Weights of a small multi-label image tagger: patch size [2, 2], depths [2, 5, 2].
Rows from block 4 of a small multi-label image tagger, named by matrix and row number. Rows with one number within an expert belong to one neuron, the router's apart. Each number is 128 + 24 x the weight over its row's rms, rounded and kept within 0 to 255. All counts start at 0. Numbers have three digits each. After the name is the row's rms in percent of the matrix's.
After each expert's rows are labels from the 100 images, of 14976, where the router gives the expert most weight on average: "responds to" is what is common among them. Only what is clearly more common there than usual is listed. The data: coloured fractals of 300 iterated function systems on busy backdrops. In brackets: how many of the 100.
# router: slot weights (model.blocks.4.mlp.router.weight, 8x128, trained with AdamW), inputs 0-127
# gate: expert gate (model.blocks.4.mlp.gate, 8x128x128), inputs 0-127
# up: expert up (model.blocks.4.mlp.up, 8x128x128), inputs 0-127
# down: expert down (model.blocks.4.mlp.down, 8x128x128, transposed), outputs 0-127

# expert 5
router.5 097:145120150103069138124126119148104134112105135138150102109161126115137109155106111130188084124095142133144159115156154166127118114137143143118094090172122108163109159160135139163103114130118166107104098149119117123065118129128127143115148093118129155088158171124134145104150163136106077133130104114149110158074136128163076146106124111136158148099129119103146117157152138091117114112151
gate.10 111:080121129119112086139114114168145128119110119153113140159119143135108113125139149114142116165136124162124106097141117121102123095143113128152086133138093157119119121105129141158134145176133098128121103105122116100162106124137125130183077118121127144106103154109198123121168106097145126148089137101189167099175128125113123145182159167116183142131125097157098111136147095120145133122137
up.10 113:183105136107101086123157148130118117156119102112124177093087146136195126096098138075105128094123140103127133132120142134130172127122128149138152120164082102121107138135099137158133119091099142136167176157142130129121138205162112120130114173107151110123119117106126129128109124095092111155165135119108101141088139111124130145130134110133119113162139144159119159106145127107090125094140
down.10 114:106130104103102076135075090134098117128139115121140173176125139136159141161128132133117154110135161110111090124122162109114154110163140141125114120112159129119141115131125103153126109106133078115126121159114147144117129138138152094096090133120133094123195128135121103149121108125155096135182142148098149136158163188143141119105137143116100118131085143142196132137105161093123109166101
gate.11 115:159144140126096112130154125144114172134128181117079114123126118130121151133177110151124114116134120103131135115141097168140147104135143119111075150154125117173079134088067108128156141129169144124108164148163092158091111154093122128140110101142105148139143122141179102119104121160117118106072105119126127122148144156122132131156087194117109152137134093152101125150149138127153137108129
up.11 102:135131147123124160143157126142148132145160125135159164121161132102165161132155144136112138116089115162101129140134097131100154146133145129130130114142134121142117149131163186176104122103129103155145133169141087114104137171155119106139115110118124146141175152148117145101139194141120139076135097157135171154140199104113133162142094146148145095101124148175106149128120149142095160141151
down.11 112:109160114093121149084148123112149127164136156126136148094131139146111128104139138143167157151170156165105159116110160148133136152151102147145178079135112172132123104205138083125119127136141073172117145121103102137110153132144121142116179116099154125145166150116090068093129105149134092129146130094124123135146129125164116122130088086107121117140136139143161140132124127121129122114143
gate.12 109:144108168137113142164135128187113131138153133156124116157129147155176166162118097116142155156129135096148094120134132123143101117150086133093152144158139102142185148143166151175105155118175144150147167108131130167098120131138134120105122164146137131133117121120112117137154083116128148082168117080131119141133099163113121137131137153142148112146133155140185159084125133111128147081117
up.12 115:149120091114115127138113135154138115144127139131137129093163144141154133116132108137157135139148132124065115093075116144130166133053109120140154143092103096146149135147105137115129110104157133123116126128127153136098128108151098148099171113157126080113146073126138148126155120081102094132101121176111129145130084123126094129141117075124128148129153124090167130118130149151096163181091
down.12 104:109144101129120122121133156152087115146176134123112144170105158101127129159115105135073132169107146145149175126111141126165099142126125122143138177119081140150161150196130120130104133171157167139141135063117117127106122116107125075127146143118127106138097135148153152096109131166116124095112132112144096172102156140106104090115107151135159124099154095124155136134099119153132133127111
responds to: sparse (92); white (28)

# expert 7
router.7 098:123144136107090115107158095116145138122107133152124157107122125157120184142154129119144113128157148114127111099091136110134095094104128169162106122153105144091106130164135080092108167128087100153114167142145094126107120143138097127130157076109178129138134136155128127084124102115120133086111102111133158148103127161156096160130143154090098119124062111163118125098137116136121140095101
gate.0 112:118124136141119156096129156072064131111092131097148148133116131119139101142112122188149123144147112121076098162130172171128143167149116102116136183153100143138089134096098149176118107146103097147157142129076166126164137152161129137101122152109137136098137113147170144112135143099127109153147143114145120091132155142113113112162127132129124117179145125139112109121144120094119141103110
up.0 112:145109089129111139158152125136153140159136101178082133089133096131106174118146151112107156119117136140155114140102095160101157123139139126124109113141174136089131089071134106138114133134142148107132101122172145142132194105120117087135102096146132126116116124134120145141138116148108148123084095124106138149150077107154151185114127090115098124108075118137104143120088124104150128143093
down.0 109:098136097126102131137098135155106108126143133104086194125127131153130127143142152139124123147120136154185095144127112149110114112147132145129129155167149137123111098095154091157166129121198120138094159141149178135163119115089143109085125107128138107132109139141176097184169108101135131126166095103156136107161122125130153114128163099116119111148144154150144127129139078106115142089129
gate.1 032:078168123107140129125093172155149116112109102132162122151152155106173109127053145154130126116160131127117129075176109149113089111142170135160126096118134108086128123140114112094127098142146080139128092109122121095142118118148091137127111112152126107108110129105164108149159141148110116165121104104130149137141132079187111144150128111116094122140138125097099127126133077137157133127139
up.1 035:135082154138104136147156102119093152122121145132110135097131111141100147127192115121138123158127137152127139160063096101132178151142102150114142108158122131160097159174142156144107140107150145120121150147117124153117113122130169093102135105138150140133157119117123155122109123089155094090118184149105114130146141181090128123123155169145159113103151129162148128141090168119086127156127
down.1 036:143191123065133079136112126123151113116106097069089122127166130093142136140135116111107129155152109098070128160134117121106127106151100135121159154101168133154131142155141104133120139147143142115162133161140113145117126131122143119131168159095093119131133124137109176123151109147113132098135152141147136143118158123134092082142137126108137126097108151088093091129178123115080101081134
gate.2 113:176111123133140133145165117145087125105150100161124150117150141093128091168123128143134130107116134143091145125112126156185116167136108128107148137193105143119111134119154142165126092112113152129140135124100134128142161118137130129151109168123123128121057125105137187142076155119082139135126088127111125121105194131105125158130164095126135107125123162136109137114172144110105092103149
up.2 118:114129121121140125132154105139118099093131144111130131137167176111119093117128158175130115071149190142146168135134121142152136158150120107136126131148072172121159120092151119133137107117155148134150131084083141182169137141105113135144182135110131140130106115121133125093079138136115137146150122135122157119134170164112115132088132091125083137117135142127097118109151190126142110103100
down.2 104:156133101143178115100154098117170133132106083118115154104127099126097189131134129128139104146161108123149162132147148165121120194092134104141123149069128151103120140090154160138133148134109164116103153134134095173120117103124109140155098142106143098124133150162138127131143114110120142113094127115102167115125121107154096173139122150160175128136088108156079139141136115120133135095101
responds to: black (56)

# expert 0
router.0 113:151061159112126128120114103101100139072124132139102140164141119190071152123098129157120090141148109131142103149143121087132119124085163129134116154119132114085098125112163136150163162144134173141123131106143120155157147142129126136105064108125133117122144136153106118110134113127113151100112100126136124099109158121153147126130117132149167130136125136154132154104092064162120184120142
gate.0 104:134112113140166078145159113108137161148111162130147119101160106110120130131142118148145102149094115129144137115115115162122142099160119149131079106116101129095119111169112086166106145113168152160136129138111132128134141072106127151126126161087121154141166123149148095084170074153118127100114128077128140138116169122184123136190147128142137161114178130123125141157135137136144115140118
up.0 105:127141106139158145109089149116149145099113086144108121130105132135142163175144122142101138118132124135087108122099126131134118184081126129144191147185146114102161104120128120147100096126106107086139101103113165100127127197161106112117151105134122139100128164119125152134145146118151145127129077132120138132156119103077179094134109093113140105131099143140131133129088127128127159157093
down.0 104:105103143144088074130147123112086120131102171109167158113130138130136148153138098149133124138129129171130133174137112154125154156115088119107112077116119127112149106097169132092121129112161103130113138137110157139140095137119083090154142093151141114201107160092091115118133143128126128121148135131135052127107091152104123124144132152135133143130155117148144143106060147120109123110130
gate.1 104:096104144127160144099125137118144123150160118124138131134119133097140160119136116098136192116099148138098158153090131127122116148062101136096140109130166101094156168137159150108118168110110144141119131142143129087130161127131111121101118069119118134118168125128165095173150127096124119130152129140109089146159117114087114091073106143108111134141107124115159186105153128109142175118125
up.1 098:080147103155122190081121152157129134151131116125153141123127131121160165114124127147135145109120122148110134147140131174132109151068105134114109164094147114088152168126166094150124130125131130125115139155170155066100153093125108143125114105149171159099160105122115111159148150106111138089135142166115107143131147099130103135134106094124145139142079129118159160101098144103107111093110
down.1 103:108151144104119156142155159081149104110139117097139101158129140107096126161120147095136110115115115092146130113134151136136139146072091101153095154138144131100127143100115108137154157076159131120074115158159138123141127149178138135100134156100092120132141118111130132144074109112162133087116123117113087125113088148111125159140156145127075137120115172157182098113129149103094115103135
gate.2 098:102109102138128111114147121103067137119144138071151119181133114118098113110140155120135144166132104141110133148134118149122120126157110140073156120150115115113161115135201124158131115140089154130120165164128087092132100152134096115128182156163125128104124118137160194128144136134131129129110123081121136129126157121156163154151094098127129148096116128118168122129108114069136142145140
up.2 104:108106099121077132113138121099097167130131103059180141153116121146105117115109148098112139145107107131093143106102099108110133110174153149121146119161098140127132148151152129124175133154086158133112108129140111121102113145133140116137086164156127130109166119128157164109121194136164115118107107075159131110109137126144123146157100120117146181115101122155121128146112118079155135131159
down.2 113:125106125122138137142149183124144086166155156148145102119090160116122117134110106126107102153136134091071108133113075110121111075134150115126102129143175135100145119105118144168147130134111151152101118149114191130151132103125143133142124117170142174112145126138103096129129164135139168142127117128133126154111122152117124175150190141136094096121143083110188110134126131140162153130152
responds to: green (58); yellow (27)

# expert 6
router.6 094:091144091130107088119140140118124165126143165108130127131155141119169111102125138172134110079139099113074163134113112164140139109163115138116102099117132149119190143135137137114082127136126143127132125121159146148081128158134156162120201106152128145105153096142116105102121142127125119127089135119131067107122145125140153141108105138124078154150105112107131146128166155111119156177094
gate.10 108:108131179123132174117199161085149189127156122113112088087113166083093155118129120130101124122147098103121162129135123152121149120149141121115093112102128114117078137106148154129109090099153124113165130150148136101141140131153106121153118143105144133097141146117121131114128143106117090162104132125141143128124116108173131122160115166112151137180114127135167138141164171125134138118072
up.10 102:136120131122132088115127140166117095152137141125187182137123122130137117135125090109111132095127153113123174116116166088163136160137159129130127111182145155115174148129075124149152142191133097147100133144146098152120113119129102126160149113105128155134101119141110113150100096114138125095113163136119143154116113147099117124147131087129088139077134119126167167103091119117140064129120
down.10 110:149137137166100131092062121111124104155120154170139099117077139118134158154149094118136102108158104147146128141186117106098151137108158100109094124148123154132138110143099158121091135129105147116114171097102138088147121179151113128102126141130094107112134107146120111127109183143133100162149111136115133106113144118089123078125128094116136129143139102151129131159120129118144051137107
gate.11 102:149099107121100130117134162144101089153130170126155135140159125133149123117121140084085085152139138136129122139128133119108141154155100157132148174130124146176144116088146152138123131145113153116105138136160104163092106118173113122074124141143090124131120182120217076139154129122142119108105128112127136133110122150190118146134119100154123101136142147155169125127126160085139128125149
up.11 094:114134165144149139116172119092136141128174084115147137110126135148118148125110129115176150123139110135147157099130124134100127120119124179130124153139166081136126155158148065144150082119124117174116077128168170129150129166112078127111135129105170109169162110125086113145096126104094094127151136128085136103147116081136148113133093113093108122114112107132138111160135118143121152121107
down.11 082:138135111121112138150091138092116153147104094148189134146112089120113205146161119128142126148128176142113116111158121102142091109138118100178137137106159137068143120118121144101100166095126165141111108150130120139137136128153102150142112156061166147127149142166096181125144106125146135094121176109155128117102100148141112154126155149133141120168123111156115115136125137129122113119125
gate.12 096:104103109144144109107149146180088182123106112081148141117110111174155153137123129113093103119120139099119130123173143123137132159143094122169117130141179129171111125072103166107113138121075150129108159091098111144091109135138175093122112098118103096099073123149110121128116146101123155122094168150129149136131111139118134140126147143116161123103146131089119132137104102108155148121116
up.12 090:130154178130096153148127142072145075137112113138101096102142175109155130126100119124168135148148126121124142142109135101114123111080138183124148151099099121103155136145176088151073117184137128106159126155157154131180108102119068146143124153172149136129136118149164128136108131153161106134116114129142103116117127121160121098128093099144127112134099131157113125116130153126122108097128
down.12 106:130141118099134139077107136136148153187112142157119113097119091181094096106131086093125172129122135140130108104091140144120093108106150145086132136099078167136125149109085156153151137096132105173149126152136112134102147132077141136145126144061146088110106113111150140128089145119114142147131147116111125137136134116153127112078153151146155141132106159143173151131129133147120120142156
responds to: blue (96)

# expert 2
router.2 090:108106125135116145162126118114133146070155081143160138138104112127142144107104142133130101113143122149118076104134171140128115131132155129150098164118135118136098122115117147151141111117125101125082130140110147112111119122119123094123054146109175112121131106142150110107103116107117108134144128199139130167145127123090119156107156104127120172133160128131112138136090089121156080193187
gate.10 067:123093111117122131147065141149152114113111139151133144111167114101148168133120139116142171131123133123177131126129110103133114156193103090128080124122102112124119158134107175148097101116115143159053125117092141133127085154126138165124136152129109087111131101152118144124123119131205145084133121137083126142135130089111100132139107099125122117129095142095146138139165146152129134128151
up.10 064:069133122075129145158119135149113115100140099178084130157124126112156165113113156105119168094166106099125121132134105152178143125146156132127132113136110121149123116157125143128100140079126098149139114159087121152145112123146130094107137135092145175097115145151126114124101095112115074150136113110145081132124093156091088146125096148141120144097127171144116139091102087135116122144148
down.10 079:129131119137133094089115148125127132133131117040150128153157086100126103138097145108118108124124134121104139115177095190110108102139167147139072159100134110093125058130185127139163104130127124131107154124104143114160139162109106110122151158135131106122103125107134079142139141156103148174128107131121130148136108103112144161129133156140126136123136165131151110148091152151124116099117
gate.11 103:168166127115092088093118117122126099094112168135185145106148146115123117129141130102122120101155088123187126150139092157138127121121146121140144107156135153164221107136129114135125106146114109086120163100120136130138134167119125135127117099139136153101142080123111152139136119106121167118101131075117123121102127118109137079101088124110114146116143122100134150139122105107186144128096
up.11 111:095113158166128168122127127112156147147145116119131164138124112103145106114117139151142157130095165142080140156096128127107152131170147167109105153114140149089061168131124104132117138117138175144147138121147136136108101092131123072112133143130144145156173170132132125136076124123138105169168123179101119123138151127171119167126108095129089080107114125151130132143135143135138082116127
down.11 110:107167154139084146097114090151099134114162120118119136174137121118109124110127150116091164135127142117173110129150162129136100094147143108115128159102121110141150083107096099142181122114152145095097116127085101132094144170085149115093122137111155082160155166121137118101129158125124151140140165130081150124139135145138109173116169148101162135153128124104154128104129160088108131149121
gate.12 095:132182100107141151101121096148110172127127172151113147127154109128117116144116114181106104120125158081138136122135119144153132163150141109156148122157122114145157156122135144131195122147105143089100130159106120133132092101077161133153142149089115139106115102152126134128071099105142133127168148144122137128133143118110092131111095126180100127122126121092140145096121112120117105050135
up.12 102:163143120118176163123137102165116155082124109105128096152136081134132117116101125162085087119132140128124143090126106140172108082152105144109142123137123145147140133112150175179112147144094130099118124131137128126137117158075161126116141180086124119124154112135110118136097105071099164108165146098107127121097151130157074145106124123141132133147111143130128100090152092105113109119121
down.12 089:127139133103114140148123176128128120108163161140142154152154193133111107119090082124150114121086144074117146107067142110142119099133125099142143098140134075129117153127117101102137146136080125127125158130122143130110116115163158090118112144135096149171147136135172138077155120106127111099130111117127131092075095117120101096102139153105106097166151097121120137102154098127111123129101
responds to: orange (97)

# expert 4
router.4 112:092104093126120163155155104088108120140093154132105140147118126149158126112130084137172134064128146131135135128135151155155132167094145135168108137187126142142122132144127145125113134143096085108114141121160109159124128092104115100155085107144164119145137171174111148115103127186148116107115125167141110107115127103150125171105124110084107109122163127108115115178108120113117102151138
gate.10 097:108132157116107122169143091099154106135091163096154095126097133163140135163121149168156118132145123087119124097128126137129131114166176138137118125084145118148156102084166086116123163114115141093139163131163105148129140155086134164150142170144125152134096129141109158129083133139139134148175108126120097139121092152114110171127129105139128098174138122132171098143158148114094121156140
up.10 102:115127119112125113139191097110128103119088156127148126103119136119118124159178097151140160166139156128082090118165141118168119165117139141134141151122122155119118095108163094133127104101135178121190099118131134132117118129091141107170132131077130143140138134151113106143128144134093134144111118091098170118119081144087161142151144134155111157166116134123129095143125095120090131153177
down.10 110:151107163160132159126168133147145124106149165125124150162101120151151117121111082132141145137120095133099123120182103130076157092148168124095120178111153152089124175098121165109148157072122144132104162128157147124108155097164166113147119140115133110158116125121118130116112133140159095147159119124139148123120146121160104129129114126075130111099187082104132142139134100115142144139151
gate.11 095:145166110166130127144105134169127143122103160142117112165126155119110163134100115106132089092116134108171139135128140125160114105128105124126131088134157161130158128058122110138161146138091128156126134133090123148094122101109107137132109137097078110134143099152160118181169108104071114122128121119099122131149130096177157207097135142118107155120094117123134152116112139121123118117154
up.11 100:182094108172143161162178160107131105128142144141113130089127124142144109149149131131129123186124158142065137167140121124147135156132129144138151139159120136109125141194159130147100119138145140104085119092146110114163095098161146122122170188146156140132171114131110141080099155150135132142092138129098160150128117119141129117138126130128132150138139119151145071123124143093120107149119
down.11 092:178103131129101103117089087122103121131170114153086107136116091079099134114144132171123127137103153130127107106104139114142078121135123105142174164124120156126143169152095132142125087174111130120134128097092109141100132113131118109119108151137132127102127123143101167117159161136094105164133147154117125157157116102158107112191130159142110099139128136109140094145129168064150131107140
gate.12 095:101122092125122115129132123116142135111125079098155091120122092164108110114156129112079113120111112084141131122126140100119101119116146141117146143148140086148106130105139150125120167101110117124138192118109123097112158103122173149129158133140132124098171169092155179136120094160122128130139089142070135112140120127156166138145089162092147117089101103142129138139119162164135173166108
up.12 096:147094096168156124124116135118144158090110111138125094141113131134088104138112088100093113129139110098127101104104148101133094094118155150167166092137136147181094169100179142129096171074115106113181163117102093120147145159126141153165150096145168141118149159133130157095128118115142148108112127089078144127134111123127131146133116152126119124080132127119122123152127136137133154138147
down.12 103:136152122123171175152131142126128108128153090122125149126147122115122147165152106116117135130104138174070112155140109116110175166143116132124143105069106139171141110090146118102133115086151105098136092112126160122145161150087109113118116163095139111140098148140150132115067141149152144176124163090118143156137101106155154135076114116108153134123161130108120137087124124103125156120106
responds to: pink (85)

# expert 1
router.1 094:096135150110137187156124088106132153193160141139137148145113120166079121101139122128110100120147096141103083156144128124119120094120138108095125109111089109086092096142151137168108103116120158120124121141135125083149150152120129124120085125140139140120137123127090116100120111169113128128141101101117107145132121165140157151110133096155173126176098133137115181112134092156132156083102
gate.0 105:171138152107107126107151150102133127141136148147159113100137140098119130054131138142129160126131123114160141120138110112139140150172150161143092104117123201130101106155126098156110145126121171115137120113155132080118143148128144156101128128120151090142125130097129136145103089158156124146115143120140155148148154153123122113169096141113178134058163095156146187105122136161107125137126
up.0 109:133088112118124156139138139109104122167109136111151148120111118085153136171109123153161108092167103121138120121142133136145142164175141099128137145093150184119146171162108108158121151133149133119144122111086122146137123121099144124139091133103102136146164125112058138136111114146077125173137114137125108084116152120106111065121119135099123171144128157109167132114116146127123122076083
down.0 100:081096134116113157109128136105154168114100132141090107149139119124139118141135105179109141133136129135133127175106147168113099103128084165148120134089145116116154101089105133148148121154135082090132115146090109144117131114152150137111153142095149106101130129135154101095135172126180099145132128101092119115071120121110096132102109102128119090137101090136105146130151152123133073108074
gate.1 104:164075127105129157160128128168119152139112119089149118157121160097123101098106126109181126114151122186140106130123132181147123142118132151132130123130132131125117136090111153108116103128128122148107102150173124172148162141092111110109116151140133157140134188144142122106108144120144146095157145134093172161095124127125113184115114127109123147169109166169105110103095182109120157118125
up.1 097:197118061119127113156136161138103091085135171115134121146177105107132139118129118120117130122100097180139097127149128115160064135141120134113122130141132150122165115054135180117124145110132154102168146147173142135123161101089138112136103114114140121149093125110111088111110133089126108177124106114112137154165123129135146149123139092134147137118130122133129119119114162137133132102107
down.1 108:111120122137168200126135087108121121091146120121111139143087151133125129130141101104131136163125141156094097111173077095120130114142096152143092122118178101093121140106124137122094176080140119096123120138158149157107151090106095131133125138106161148148131150118142129143118129150105145143109128106129108106143151135120119179096160098106100093136182107099113121140141077113144112108094
gate.2 105:126121158143123144170170102043155165125131119147148135102141143162107099145155133111123132098108121133099128119131188129117136118136142157150145126147159116115094118091097102121131118133133085120153115167135131100172116146144127083156137134106156090139147135132165092101108159083152078140126135099099149165089125153132135150094123110134118165136145133119107151143077149124140114150141
up.2 102:113100108122141130149147143116203133100134137109134123132145116126110111183122127094122126125112081113130166087139172110155128134121142112136104111122129126129147108128108144166138150119146097157163141172138109102145099157131114083133139179137088115158127103112141112097119058066156106134147162121090136152098074125117144116126118096137125159121150127114126164131121134104090095131152
down.2 106:104107121120143121143155118164095135150142134102112156142161153164097155138114139170095166132138088092163125123167150113118140142142120126107123139161120123168083111112107095110102137172156145112137135103141125157115118111128098119138132164128085132113134105103115116149153172105109119120138081155106113077091166107069102130088094126136170122119136115133117085144162120099128131160165
responds to: teal (30); green (30)

# expert 3
router.3 098:099146146125096119122133157076143106129125108113130088171156117114157121209134123097175134159133103133120126125108108127164075117143112104147131130163149155136139150111105117154150141138095144134140144091117112130138100125102083111118117095126146129115073157090105089131118116112127164111106146096123111105116136126144072098120109111124137184124139103139118070109102117104115144105106
gate.2 110:113120120137182078101140141128097140091103136176117128157084124094104092112108134148156120118122124110103136144145130200124123131118146110084131157116116120119155096097147128131079126109130120120106106115093125122094116136173152100104150133113117102109109110132158130164127158106120103161120109138094094139123115181141123172108173083118143142183139125139118119143119166112157110096130
up.2 109:141146119131161106100112153144133155071098098151128106134087143120099121118111119135162120153128151132104128123149156156091129113110132127118118112118187091089178109103138147104123141146095089082153138147128129152144161173153165120092149142078148136122091120132151149192145133147100085144121143125114143124126148145121155132101139082137101150150154103126158156142166096117100117127131
down.2 106:154147161109148154105124092137153131081147129174111141161120130132140078112128105129138134115139159173104182099127136143090146137150142108152087128156103112138159172083125130130116154139133142170091156116121143107164128142129142088123097151103110132092106140132131120114118115132148123111118167116140072124166136156200113090118081138154104115100114125132130144121139116102112097102155
gate.3 103:122103118140138147129139145124127111139110133126126058136121140151155148147111133128074095150132140138099115131170127151123141137161105116142096121091118120097084085099118106159121137119116123144120149088135184121079120107153131128115157159169105144153137141156103133135132144171120089074131110152108147135143099066136178112122118107121128170171114156118130107137139137130103127172077
up.3 098:122155146116118128132141151143128137149118132165142172132126145113117105058147114127183148112104135082133133112105133116133126110088117111143123156131113120102133159171127146157120097127152144151129086149109155097148100170117108098138118115068123135130121127117149136112142109103142158198112121108129096136102165138095125122149120112157147104072140119127134099108118066141139125095191
down.3 100:064163160118153147149164138129104130105137115110135129094143124114131137121111094115160132159105112150147129128180145164149148150122123104114136110115101122170145167168142152145120126116108113118134171125149157132112150124196149129151073118136159103099097108104176131138137093136108143152144117149148120180111158158140123115149114166138138101141094150133148145141166140139182117082128
gate.4 102:138106111122137145116149124149124103107104148139106170159146135086136151089138137133151121127115101122090144121131142144121144144109153108086156129127102162153183100109099127149089106125120139139110142142148098124132128137104202128114117125079128162120082155112105093140117154121150077120093093093123132063108182109102129163140146154135122139179127117137153136159155139122128123147092
up.4 101:133146126115160118132143142126131185077121087126113112126110111125067130112126117117153128144139114125162143119128154114146166114082115119087179115144098141158121102109170183080139123086093134122128150160130177125137128167099193104134132149095141117122081169089096117121115129111134139121129125138135111069161150163110124121109106124127145129137107137116109140163121141135156129101131
down.4 095:175148164152124128159112141112177161090141103126130165150145158123132137103143105109093101148145132156126111127104139106109131137113137127129131172093163121122122128115111093108112102137108130142127085095124116122108119131132153154084093141169090148159179123140100110102104172138118096162126132148167086175105093124113133139102082138142127165110135076132126087112140113112084139141149
responds to: grey (57); white (36)